Weights of a small class-conditioned image diffusion model: arch uvit, 50862 training examples.
Rows from block 3 of a small class-conditioned image diffusion model, named by matrix and row number. Rows with one number within an expert belong to one neuron, the router's apart. Each number is 500 + 40 x the weight over its row's rms, rounded and kept within 0 to 999. All counts start at 0. Numbers have three digits each.
After each expert's rows are labels from the 100 images, of 14976 (inputs lightly noised), where the router gives the expert most weight on average: "lies over" is the class under the peak. Only what is clearly more common there than usual is listed. The data: cartoon faces. In brackets: how many of the 100.
# router: router (model.blocks.3.mlp.router.weight, 64x192), inputs 48-95
# gate: expert gate (model.blocks.3.mlp.gate, 64x192x192), inputs 48-95
# up: expert up (model.blocks.3.mlp.up, 64x192x192), inputs 48-95
# down: expert down (model.blocks.3.mlp.down, 64x192x192, transposed), outputs 48-95

# expert 43
router.43:437416470519506445452427450471499472543476493488494498532502515526477478426487516512427411585471503487488472490477560501514532474490516523524560
gate.0:519525504523487455452514484560538492512457477425560538488542493540484558620419502461523455480496540512532492500531460521464501464533518523428523
up.0:496471538539446453503467507509505468475504451474510561478520482484524526539456497498494430496521575494454472519444471557536452433518517517487528
down.0:516462549535525553508548508515505558462509574543488481564577500534454496445503408584481533556524471534468443506427461535471515526436545459496604
gate.1:583536504505486510508500554517540543412522506536485502519503421492506462461481474453520534510512548551482518550523481533561509463552499463448440
up.1:440511534492554474496578502493525453487510568543555454499471492603398494536514505565509484547493525454533547522485462485441484511484445493476468
down.1:441516540433531536488430523468537525492522507492449485511510478493549545516485526416467506510432487537454428477517464468488473496409429531506475
gate.2:495494510473481516501536477476424518501553526493508496517455513489430520486498504515496515425533470494458511509563460474508425508561465531558538
up.2:428517464511501459560518449457430495522593514499466501515518476518439508563485505487526552489515542498452469484525504425532515559538465487538469
down.2:541565477538569469476477547461585522459438529568535464464513438467505468501518547541485399484587495537490493478481538468526540503456531464520544
gate.3:501537481588431515499466483501535494529510491501527485553517538443459475532466593457430513517479485477506504470550536490542511558488391507548515
up.3:493482544529508575552425428528428495564462459453440465476490484516474516431457488521540529487477462461445498419491494462497449528460481505494493
down.3:519511488422539493487412507437526483468536510483576436546485490525510513496505537561525520510455491470578478478501513512517560495498521471556470
lies over: skin (38)

# expert 25
router.25:480533521461482508543468563572446515492548457541495491441489430555565532534517526509587542412481449516534498460548525474467545528497476458505468
gate.0:579533604533497559560548468454509476453499513490470485441514474558451439466473542501504505447468449475575490519514438439484495449564464528518566
up.0:527487509553488516487520523508412492491518498469496507417498447476526538490447511521596535368501425492495501490488526481500477521414464505447407
down.0:488435498452454557510504524501520475475472508540471425498529544422514492485498622507530469465423516514461457458532488536508530545507522532526521
gate.1:436470527561387479525475515513544456501507452545485493478535505496548538566484485404420516532510473489513513539433562478560538498468450483465553
up.1:560484492503515506432496481478544538460520494503560472517415462498466457363489496534514471497448497529526502495506450537484485462487512447497454
down.1:444496539467464513485561461536537430555549493399400457468523493480517496496536587404525472447515543500510473487512475490493497531481502578491514
gate.2:523481519522451511474498395438545495508518564479504450477538537474507446466441563475503494569502484519526478538515522539578507531554442486556544
up.2:561510540535487533596556449454463444475573500528471480447518452537507431455470522421465523511480436476520482519532436461579536451570513531497553
down.2:517569536551541510505535519486528522451473506452592592520519548477443515581519452512490548483485535523511513510428568501435458443522543444474492
gate.3:531490538498430522490444464475425522484457512498537372496533490480535465463468562515536580530531486544527530521520520478547483541567393448534520
up.3:516476515486456538465386473495466534499439505479539432506526519462560520502492578537555582513557518542506523513502545487543488589547393437540492
down.3:493536463493525502471500531463519480504494541535465560495464477471520485499523523563408419482572522456496489485493446495543503463506504490513546
lies over: backdrop (100)

# expert 4
router.4:507523512475457523438487452476467546487515521464551460455446555484559458505499533495507594472489507554564533461542450514511459567482563514532469
gate.0:467463591528502417512512535555495598521462452551490481439497463514491491519463505481512473507474496504502420410538488476411545570438522451455498
up.0:515539501485512535477440505441501477511520490519408494527513505531502594477504505560552434530432522500494607524464521503472451460430496513453433
down.0:490513567396521573516393526441489446560575447448462524449603458488438513520515565505479487504488536484499531588523519596504486474518459518510493
gate.1:470559486466478480469495472509505531523482497479523433572627495546505460518518519503483562501497542510569494460483519535513460553490518446516479
up.1:505552466528487507511504462508413546529530531443508415534537479515519430465529492487524511465447566510577507550580449557456495527516493466566488
down.1:521542518469405531473526528425523475446485500490536493542559498548468568500510555496560471506573413396470516502517443485440467446503578434582518
gate.2:486459466488479464459487485556506500435526433478525478519563470470537579495463561519524488511533499530504541491547541535484454527485425464496522
up.2:532449456496467510468493441538454450438507470461504498600525496508542531466380513522503528539474491496555530569526558549499413537522440474512587
down.2:573507523525444521517487479472485524461486501397535500536532544533554461488554466493500537461519511505414470457493503481514462601569474422524576
gate.3:545507565517485524534545564448544546488474468433476533458500458468493442451511554550498486551568500509523489588448460522537488495528492465528533
up.3:505542457443511590480451474544430532510493486508493504518564498529504541482474397490501510539464527524534514470497515485489536518501496478504543
down.3:480493500427552506560533493443469555524459521574476530446462494478520440567490488480444553523514433503434526533532472482521530542476477539556451
lies over: skin (69); eye (31)

# expert 54
router.54:496537481389552480500522478610455537498549420540497505498475433538536451496505508442617535465497504536548532463587438527499505523500480483451515
gate.0:473546531481551499474487554503471537502568508441449497485479510541488529544564506536522522440490498508462496460534515462465556564379517513489500
up.0:519431524501506506493519565472499469499484619527573526422480525455470480537462564479434423458484597466491472609482521432461506467540497505541482
down.0:506527472478475503469462482509531540528473533511533490489517492518529503513433521554429502507460362473409537482525521454479547468547571478535521
gate.1:532449563511506495551545473468475478503503469507496500474482492507495529459577477486548598502533472534510499459457401474470520512545510511556462
up.1:461485550530567516458426534581569498500554526472502492412574492514514474510497466495513458547426448472463543492606495486492492475422460520508442
down.1:526463512484486507522487495449514481466423498521537568461490490475429488528562420458504545471466490563509551435561525462512502498557495524474534
gate.2:492499500462453466494539467512509529478495530484571503574460507518446417460541511515399575431463500454480481538502432475529484494487543535611527
up.2:502524490497492481530465503492460489485512455484465469459499565545513583534519437452572503546533452556533538486519509568433485476503469537454432
down.2:582482445583493408519455575494489483504452529569527505516528526530539536561430551510460528443557490461464513427538475486415459495426546594501440
gate.3:463528504563554532433499471493435493448453547477485480561500531505462489477444601489508496543490488494518497536541445519431516554500492465444533
up.3:497558468637460497493477512494473429555436481511492547517436540482489566507511488489506554416565462517469458570493547477468535511494494501453498
down.3:528556522548509421435447513515556520503539479492487426475520484520531493586524440543557493543427516502589518561510505551505444499495430411527539
lies over: clothes (50); hair (37)

# expert 32
router.32:547473482445450499585460511536470541515499491496481524465514459408504485490525535500535518498528548516473483490487481480553496552536467475554499
gate.0:405488500429474589529447546479460448447548544534505492475480526534505476510442552512423511449488498493486491435486506508483508478502479570534551
up.0:570468468477541558541477506510370517459445557512462541497525492485548506484565463547540493553474547433410436484483478520536569432505514539467532
down.0:549542407507518483454476530437479428517509505436598499538442526508502501456526471464587529443544521488489560476489458505520478438450543459486470
gate.1:467526573476457498462485396536452421526482476520544471477535495522463427560473486413568522508488489477518492503506438501467526511485520489472481
up.1:517486395468542476534506547389528518492491528491505560537471489447479503458500507580457500502515555491472496503467499465530410565523516530515509
down.1:438501584498492530413483463559454547486492400470504456462482584476543499522516523497551477523531510526583495469505482462519527416460492491498482
gate.2:489454540479426479511487475555504486471460460463524480428442511484550522545492488483471595532503483506529499393434579537534489551522430486526507
up.2:532490544497572455508461424523538460522540487527568484527471526483396483438493469466528485545474482494476510527497579551534533506447459488503421
down.2:450519424503489521463519522525463519519445555514466514425516511531535542503501534534445539504484445481474496516540412480486447518514511579540519
gate.3:599494492449504453546530501485520444491495529489453522546540433493469573457401501446528496461542514505512553473452534519517527489524479505495540
up.3:565462466461523472502520534473567506543478552466529475602472455478463526430405486481510482478534521519537541443475476469548505532516512473508585
down.3:513519449489520545509474527493513509420474447510503477488551509481508533464517447469516491566440529445468486522533519511493551467476512555505552
lies over: clothes (81)

# expert 35
router.35:510509513519532473561469513526507545434582502544517461462457457557550568548498473413564452449507514482507408432552536478490520476482455554439515
gate.0:556539477461550559487553570449454517415602528535605498497479554528561426505581509543433487454498472471547461474487517484483488507475471511498416
up.0:460507467506443525539478547476489510545401507457531503525508529493446525510488468491535535466531582547415433485470501483516495486493495497486486
down.0:523520456435526526581559466495496451572525495474546508475413491448472445460517480429432472486523539563497529477491548474536480504571447492429536
gate.1:473534514448463529519452507546520483550515502497493540454548477443544464503524514550492448494516486502526489480472490463516553488426554509447504
up.1:462548433471518508445504506515447444578474428543473540554483545556466494474486542559488537503442449467453612471483474563418555509467549481450461
down.1:558507456498502452433540497505481444453541496462549489456474461581392424395501481434521519489472488487487497454537501423540415453527508534520481
gate.2:559424493520504557548400473527465461523529494449468544488484445552558525428511480479523566443502541451476500461506498497452436481520501511515543
up.2:468495523471475520454596555495513524460428468475521497435514481453470450516508519517520479521476529571543448532450517465529512578492472460531518
down.2:530531553595473501466475483545502597452504527419523489463575496552571481509519451490554514482472487467543471505556492402531521518469534529580450
gate.3:519519505473482512469538430487489498531471483556453564523475559485434435499571475501493562500500450517556528535474413468426543469473572429545496
up.3:431533540413402537425462506557442500512488453461501540469524468486502484474573566590481521473443421524448526543537496503446474520478536454490481
down.3:483503434455472451482534435522525523477550503422528473493505500564454453486490509556494510462505544541537476383480501511531405456529484496543464
lies over: backdrop (100)

# expert 12
router.12:477437498554518514482432443513513558511454512481499472488545489528520424453520476492496423508449544416426501543491515472468558448469488528486571
gate.0:524522493462500504484535473461603482486507521480504504496500513534452469507498431555493510503488550498428582523544459480597491490479523539538453
up.0:512556488471578456440508408521525501439533498490511484510502556446491481560507430506448499531463553502463521472542464493579553564500464540549492
down.0:523441482457603448501444481466482527552487532420549604479446480518479552559479507469471510518559520517481462523361482468500492527496462477567521
gate.1:461519414452568409500538506505445477443523555558540492489489587535461501531449486495451522425439451482424524446516536520451461524505488514602459
up.1:507535588491423545548547535519543478547451426469436517436481480472529541485523518488551503577584527521512468563514544485614565530476454506477485
down.1:485510519573557550471604480497583562507494496554469508548491444495467473495555453510582464450509515471543539506493523583467515497530533522566495
gate.2:391459528489473437556470483476477533542517513538543491517496535470500544535429482523504491491488462518458494430496477515506470504507481525440524
up.2:478517526417554559535523470452473546521493594495445549619423514460519494558465462505476533530508479506447497472524514515505430512496532539522518
down.2:497513465510473445513444519455536501489509536533476524486448509445456568514500561496428522531451460492531513473478456477550478474474496496521560
gate.3:478543534461518538480462492500437472430532549485562382388509490486537501512516551525537447460453512476510499504580454520524465491506460494539487
up.3:515507488485506488527517535462542507568527432591487523539432459475475532464453523506494585531535436564502466468436558510474462496520517492510458
down.3:546550407577514540470519522446556498501458520500524527474421510492476463527480438576484494512546533473515576527512520419500469473528468505567480
lies over: clothes (26)

# expert 39
router.39:459481485534493447594533522477460444401466475508536514524482532592512544553547459517551458506504444521465515433488556451474518537524509515504514
gate.0:553509543445494500503438408542445518434460498411485531551431491499467524471485462532537439503556491534503533505510480467512426504584524496467512
up.0:525540511450537473489497467500455505437508492406537516482481514488504476555484501519498481536446480546464458511549537439495452562588528535531501
down.0:527488435490551515504509441496464458432476485545425472522441582480523417508461457586490570547577463498506464514450575484525596538531463436490515
gate.1:555504501431473529424468479563486455534525442585457504510454471495562529526513497511469560518578539430548443523502554573467534462427523479481513
up.1:473473512487496509471575435524514489523513516540579469444559518539457523497475476502434513459457465520554545480597490554497505503443455535544551
down.1:511504514511457492541562520473554468517559495496470523538459510545450497508581370506568504508495531560480519438493546471448551494502506479506520
gate.2:501465464511468462490520487428469494483465543493552479508499502522499446540495501548436511531511477482511475525489540481482518477575472515526533
up.2:520507417514497468424504468526444485472540514490463507540446518504533451454477555544461529506510465517506458556527494474505509505535482530527539
down.2:515450507453527457573522505482500509460505494478557544496498472510518487493474480572495494556543499497471469496478476522510558514590564434522492
gate.3:555450482534424517515569495440452440554500478547545508441495526499482505545496492514484512507474441520476480404533586548465532506474494499474531
up.3:511570507494510532411484444594474534507536457480446524560564468468528549454530539433554562443479572479587491552495477464486501517467445461486465
down.3:546446522502574529487492463530468429501521516470471460547576534545539509476475453448496584486524475546475543553480444442510553525522501510524530
lies over: backdrop (100)